Rows from block 4 of a small class-conditioned spectrogram diffusion model, named by matrix and row number. Rows with one number belong to one channel. Each number is 128 + 32 x the weight over its row's rms, rounded and kept within 0 to 255. All counts start at 0. Numbers have three digits each.
After each channel's rows are labels from the 100 clips, of 14976 (inputs lightly noised), where the channel reaches its highest value: "strongest on" is what is common among them; "peak in band" is the frequency band that holds the peak. Only what is clearly more common there than usual is listed. The data: struck, bounced, scraped and rolled objects made by modal synthesis. In brackets: how many of the 100, against the usual share in percent.
# convs0: first 3x3 conv (model.mid.0.convs.0.weight, 128x128x3x3, standardized in use, each kernel summed), inputs 86-127
# convs1: second 3x3 conv (model.mid.0.convs.1.weight, 128x128x3x3, standardized in use, transposed, each kernel summed), outputs 86-127

convs0.33:096107130118123152084136072064149126111187134099124146119158077137119165140092118101162130171118087125151171130121126141131079
convs1.33:091108159128156098131141206101148113125140100112096163109122116122116125158140135170145142108155163121200162135147109090130099
strongest on: one hit (56 vs 20.1); pink noise (26 vs 8.6)
peak in band: 1000 to 2000 Hz (34 vs 12.5)

convs0.66:092124147086095134143131119112125190188208096110178172077120124168142164144142147102126089079082128146126112122113104156137102
convs1.66:135136142127112098124116059146127097141160082095183158156104151095180060161153127126147109078147118150146154159136208100185110
strongest on: striker: soft (81 vs 49.2)
peak in band: 0 to 250 Hz (39 vs 12.5); 500 to 1000 Hz (38 vs 12.5)

convs0.2:109098137100115175167109086156126140145150075129143116159200097111120184090154135128171146171094171103127121151129146101171088
convs1.2:102196134124197093167101133127118130144147096166140087097135102098098135089105126103082136112150123098156114147113112103171140
strongest on: one hit (96 vs 20.1); small (79 vs 33.6)
peak in band: 4000 to 8000 Hz (100 vs 25)

convs0.101:120134097148120140148172098135121099113080143150133138109137147144126123156132132173174194194159176158139217155172152121178146
convs1.101:120065162117103089139094223113100153148140126130111071140147193126100077167157111132136166176143130198114123164077168137127133
strongest on: large (68 vs 33.9); clipping (46 vs 7.8); text has "clipped" (46 vs 7.8)
peak in band: 250 to 500 Hz (91 vs 12.5)

convs0.67:159156125134135133180114175149082083170127138110132116145132111113130101095149090106168135135186157112146132146125154125122175
convs1.67:186077144141144084107101127145080148119124142129129119092100134108168090134143098088069113103174096156091130141124147152137139
strongest on: small (75 vs 33.6); action: bouncing (47 vs 19.9); steel-like damping (45 vs 16.5)
peak in band: 500 to 1000 Hz (82 vs 12.5)

convs0.84:133167110098093105204171147130135136100177102076149102150112148210092139163179150133083095068141132086159149093088129082100141
convs1.84:141122100153136075075090115103124119053115114101106183163117137106174139164093118106162099065100145121153130144152102160146126
strongest on: striker: soft (79 vs 49.2); small (64 vs 33.6)
peak in band: 250 to 500 Hz (100 vs 12.5)

convs0.71:108128106144065103134095098129148117092208081161133063178131101133125109113149141152150062128191220116113086097125141169150160
convs1.71:128103112107136169111132134098118109152163154133123125104057097081163102138159149109101127058144168087081155137154205179105098
strongest on: steel-like damping (63 vs 16.5); clamped rod (40 vs 12)
peak in band: 1000 to 2000 Hz (41 vs 12.5)

convs0.56:110139110113146089160142076134139123156097125133049119116128076146118132216167138148104153146131110125113102089119124132029127
convs1.56:141138144215113166130152118169172104152151163138108092104138127185142113182140109148083082113076135099116147149131104110071092
strongest on: small (87 vs 33.6); clamped rod (39 vs 12)
peak in band: 1000 to 2000 Hz (55 vs 12.5)

convs0.125:140143145073161055077070102178198135159125152139109125157121137149147094181117151124120113131143106130090091136100104067095147
convs1.125:139102184125145124122127149137166109157128084165119110136149072124141210196149070097097111127141103142118047096140086146143191
strongest on: small (82 vs 33.6); one hit (60 vs 20.1)
peak in band: 500 to 1000 Hz (76 vs 12.5)

convs0.76:143107158106113211064197090138180118102128087101070105152112128135134132141097177155156133142147169145151169122034122183117104
convs1.76:102173104173160142148135177139144087116147253163099090073093187095119132134169173121159135125139157123108153080162118165082142
strongest on: bouncing (87 vs 19.9); rubber-like damping (50 vs 16.8)
peak in band: 1000 to 2000 Hz (34 vs 12.5); 500 to 1000 Hz (30 vs 12.5)

convs0.54:107158161102098064163130146129168116150166163175086154100117152095064166105125111159135113140144117129120075085135145099209126
convs1.54:122086174109082138132136139143111172098071167113130146096187137092121082182105133198109209142128127140160114162126113167183125
strongest on: striker: soft (86 vs 49.2); scraping (63 vs 19.6); clipping (30 vs 7.8); text has "clipped" (30 vs 7.8)
peak in band: 250 to 500 Hz (100 vs 12.5)

convs0.75:133144133139105151106176124124092222102103097098149164150127116137047112085097116143151167162121158117175181173067144199115083
convs1.75:100109154106137152187139104090053063146158157116123147062130148117169122071120166073098143186121162127167151086162138127099066
strongest on: bouncing (63 vs 19.9)
peak in band: 500 to 1000 Hz (45 vs 12.5); 1000 to 2000 Hz (34 vs 12.5)

convs0.77:133077116145144170125144124131220159122188117136126123129112084143108116129159094116116093136162102061119140083029060088080144
convs1.77:163168089105077089164081113135160134127089066162111112079133093159181126162175097091196104142091095112088116182161125143068117
strongest on: one hit (71 vs 20.1); membrane (53 vs 13)
peak in band: 250 to 500 Hz (53 vs 12.5); 500 to 1000 Hz (36 vs 12.5)

convs0.93:105167041136140090158166190135161175158141115148158126140163189113201146182137109126130140126138145152109150146075167119120118
convs1.93:119096155144162108103093065103098099103129186098162120142143122107179136132076217126148083136116139138168106174115167118151118
strongest on: steel-like damping (68 vs 16.5); repeated hits (60 vs 20)
peak in band: 500 to 1000 Hz (67 vs 12.5)

convs0.18:137104172138103156156099106150195111105049141161105103112087100082093102157114160121106165093166170124156176098122108163169115
convs1.18:140114149086126220114192116131166132062126127123105119134144134143094170091101136130062153217157130158139159112107099138096145
strongest on: bouncing (50 vs 19.9); membrane (30 vs 13)
peak in band: 500 to 1000 Hz (46 vs 12.5)

convs0.79:125096113099031165050132086144186137117137163119143129153131104084088155133075133146151162168164159121135101118139184136123141
convs1.79:072098132091162116185125152099119094141183125114149144112118132112144101161139185144117148078167164150191191160121149118156122
strongest on: one hit (75 vs 20.1); rumble (27 vs 8.2)
peak in band: 250 to 500 Hz (40 vs 12.5)

convs0.20:132111094159124117111120119129109132124091111107150103089123095119112136104114168174152127127091096172178175122223167111122149
convs1.20:107104081117087125142131112059125106139105096108160215179130138154148120176164141167102106111147144151143188136109126132129110
strongest on: striker: soft (81 vs 49.2); large (61 vs 33.9); membrane (39 vs 13)
peak in band: 250 to 500 Hz (90 vs 12.5)

convs0.31:109120127108119164106146095170158108129150144176115102147115112141066144208157194142084148110130149193121143151207145108109152
convs1.31:106091113136156188102092133184111121142130105147117178152082122133088134105125169173074185121139146150169128152117158126113154
strongest on: large (67 vs 33.9); bouncing (51 vs 19.9); steel-like damping (44 vs 16.5)
peak in band: 250 to 500 Hz (80 vs 12.5)

convs0.58:115107077125107150096128138091090150206132107172148158146098137139105119104109060091073148129120117076122145114134139122062147
convs1.58:090113137156193167147075152128129077193180193148137145113089079154128162092082144183130132161063112059130120146157160100119101
strongest on: small (68 vs 33.6); clamped rod (39 vs 12)
peak in band: 0 to 250 Hz (61 vs 12.5)

convs0.86:182140147142086086127134108088116085126133161102137096084110113130189128187169158087136059091127078143119113123101097191139134
convs1.86:169065114091139119161198041057091124137108108079144142170114109120194148157146143152176089099071155114131143149120112129081135
strongest on: steel-like damping (80 vs 16.5); clamped rod (47 vs 12)
peak in band: 500 to 1000 Hz (94 vs 12.5)

convs0.14:083114065113155069129136054135073110156136127128192131150133102228146123188117089107055122134151090145113157127155068101114157
convs1.14:148083152132146142123102157150107137157148172138166134129131097093114210181090153152095113083138091140089134177119097132135130
strongest on: large (90 vs 33.9); action: one hit (55 vs 20.1); rubber-like damping (53 vs 16.8)
peak in band: 0 to 250 Hz (100 vs 12.5)

convs0.104:132176135200156139155184148124103106193095100060116128118117114180142120176131075164085150126190132106135126132114103115098180
convs1.104:120104149146133132119146125178146143174141172179100090110086120083071122121122159135143106170123133172113122091174153098112169
strongest on: white noise (44 vs 8.6); rubber-like damping (37 vs 16.8)
peak in band: 4000 to 8000 Hz (53 vs 25)

convs0.44:146116136146135130076168113127120107151183094098157180118109156111130144109158114122093181060120106109158158132115125137102074
convs1.44:104108146136089187090124108128083126100137120122098127139074167124076097154116055079164132117154174113154134158106123133145048
strongest on: large (72 vs 33.9); clamped rod (41 vs 12)
peak in band: 0 to 250 Hz (70 vs 12.5)

convs0.42:173122099165165159077178132109133151149126143125138128169171079150146112128169129121113123152084136141065091174148119172096123
convs1.42:122109024111146123101185123169162108142139169136095126117161091132074112138173100121109181099155169111116178127173138087071139
strongest on: steel-like damping (38 vs 16.5); membrane (34 vs 13)
peak in band: 1000 to 2000 Hz (31 vs 12.5); 500 to 1000 Hz (30 vs 12.5)

convs0.89:174136156103152126165223132160175112129051136133088097152114142094108174136146134110106140147129174109073108123148161097153201
convs1.89:141143081136091104131072122176130206150084118130096094162170196139164133166158159167113168109186085166150188169112076096159112
strongest on: striker: soft (82 vs 49.2); large (64 vs 33.9); scraping (45 vs 19.6)
peak in band: 250 to 500 Hz (100 vs 12.5)

convs0.63:146135134158136107111191173129067162106118137132093114083154092151117117120121137119135154176116118143100136130110071137089090
convs1.63:160129131164147207110171148136136138148134176094094036164156176096113106104155097126128120118189116151155094148112094133069107
strongest on: bouncing (83 vs 19.9); striker: soft (83 vs 49.2); rubber-like damping (61 vs 16.8)
peak in band: 1000 to 2000 Hz (44 vs 12.5)

convs0.17:157082166124148129137130121111139066155077129166140061136127147120152116142141156129126062126131110169122119172249181158151136
convs1.17:142168113140089126092057101159196119145121077126144112088085120176128108118179084107156087156153101130099136141155144144109134
strongest on: reverberation (52 vs 24.9); steel-like damping (49 vs 16.5); string (38 vs 12.7)
peak in band: 250 to 500 Hz (63 vs 12.5)

convs0.114:134162087144176180142136131118128109161137083150097201075139145215072164096123086155121129127123135166176147156073138167154145
convs1.114:127163121135030088128168126099085190184140127141138164117153133134127153096086103119170141075108089119091117162107123106154109
strongest on: one hit (59 vs 20.1)
peak in band: 250 to 500 Hz (55 vs 12.5)

convs0.88:148119041114137030152150157181173144139067142108160132152128164097173081133151084129122113123181158084105168116067118115109138
convs1.88:214086115150137113121107125130085121051106178099126131133132197130130199132130119115132084067167105149096120140137109141117140
strongest on: white noise (72 vs 8.6); thin (high-pass) (31 vs 11.7); shape: clamped rod (30 vs 12)
peak in band: 2000 to 4000 Hz (66 vs 25)

convs0.73:127141088135139164141139185179137144111156104153096164130139151145142181138087083112143148144159149128103135130040112126125127
convs1.73:131097107113121134120108082149148100178148143066179190111111118089218086154143134170085096130142108129112162124160143145148136
strongest on: one hit (70 vs 20.1); white noise (42 vs 8.6)
peak in band: 500 to 1000 Hz (34 vs 12.5); 250 to 500 Hz (34 vs 12.5)

convs0.72:079083128109099209092151043088107166108179129110128109153196112110130102136137180100116143170113112177121115153040120157135098
convs1.72:061213097174156183169155112090121079163152189145117146093164111126181102149156198099144147113145146094138176113170157174113083
strongest on: bouncing (53 vs 19.9); mains hum (25 vs 8.7)
peak in band: 0 to 250 Hz (42 vs 12.5)

convs0.32:168066147148124191119193098124101153111125100143122072125154092121113058116112121130110081112113122042105113101153154135133190
convs1.32:114099075123120127122117085116142136103153151106160180101134119127037106150132120134190125132143192090124180164112185114139109
strongest on: white noise (70 vs 8.6); quiet level (62 vs 29.1); pink noise (30 vs 8.6)
peak in band: 250 to 500 Hz (100 vs 12.5)

convs0.64:112175185133074162148138134118159161097166143098136161122105167136108166134080166190121156181141181116161170149043132158151118
convs1.64:092114136124171118151170157108098106099122169108152110116133123115136079133126187095123149177117182143154125128143111109165124
strongest on: one hit (54 vs 20.1); white noise (50 vs 8.6)
peak in band: 250 to 500 Hz (73 vs 12.5)

convs0.22:101099147085144116182167087129116079067112148122128117125083119162098076113108152131177145166126125144140153182149131180163163
convs1.22:124128115138081135095102093101087169086144077170143105106166137080124169088127118090077188205129079212152145064111150120146113
strongest on: bouncing (61 vs 19.9); large (61 vs 33.9)
peak in band: 500 to 1000 Hz (63 vs 12.5)

convs0.38:118124155155112163124175117129124157161164093095090101094126094112111129144175148094145150097140101105119133157134069128090095
convs1.38:160178107136136141118137133137132082103082165111099111124099189108082100125187123071151145134161136121138131106157099165073136
strongest on: bouncing (65 vs 19.9)
peak in band: 500 to 1000 Hz (30 vs 12.5)

convs0.122:091153093149144247139132122093103106126155114115123081074126131047157170172108146169098072125083099147152125175156132117097134
convs1.122:113113095163159125171142153094174149176135218142115141138133062173165142222135127136087102124136126152114065111106119171124160
strongest on: small (68 vs 33.6); one hit (49 vs 20.1)
peak in band: 250 to 500 Hz (68 vs 12.5); 0 to 250 Hz (31 vs 12.5)

convs0.5:089136131103098133107162147143115155155051163102181150191158156137162145129194133142047130095101068140140202143096123170099111
convs1.5:106151173097137122165078153135084130172131148128102089111126163076127180154085120121144050109154096143151143124092055153166194
strongest on: striker: soft (82 vs 49.2); one hit (59 vs 20.1)
peak in band: 0 to 250 Hz (48 vs 12.5)

convs0.34:130143097150102152103190093150132157115165094088141133116108073189123117166179145092139079072143123116176088159085107111079126
convs1.34:089104106152138172092059121144125090139137132133160131147111141081105147138156131044142182114151132139128158099123172160170068
strongest on: white noise (34 vs 8.6); clamped rod (34 vs 12)
peak in band: 500 to 1000 Hz (46 vs 12.5)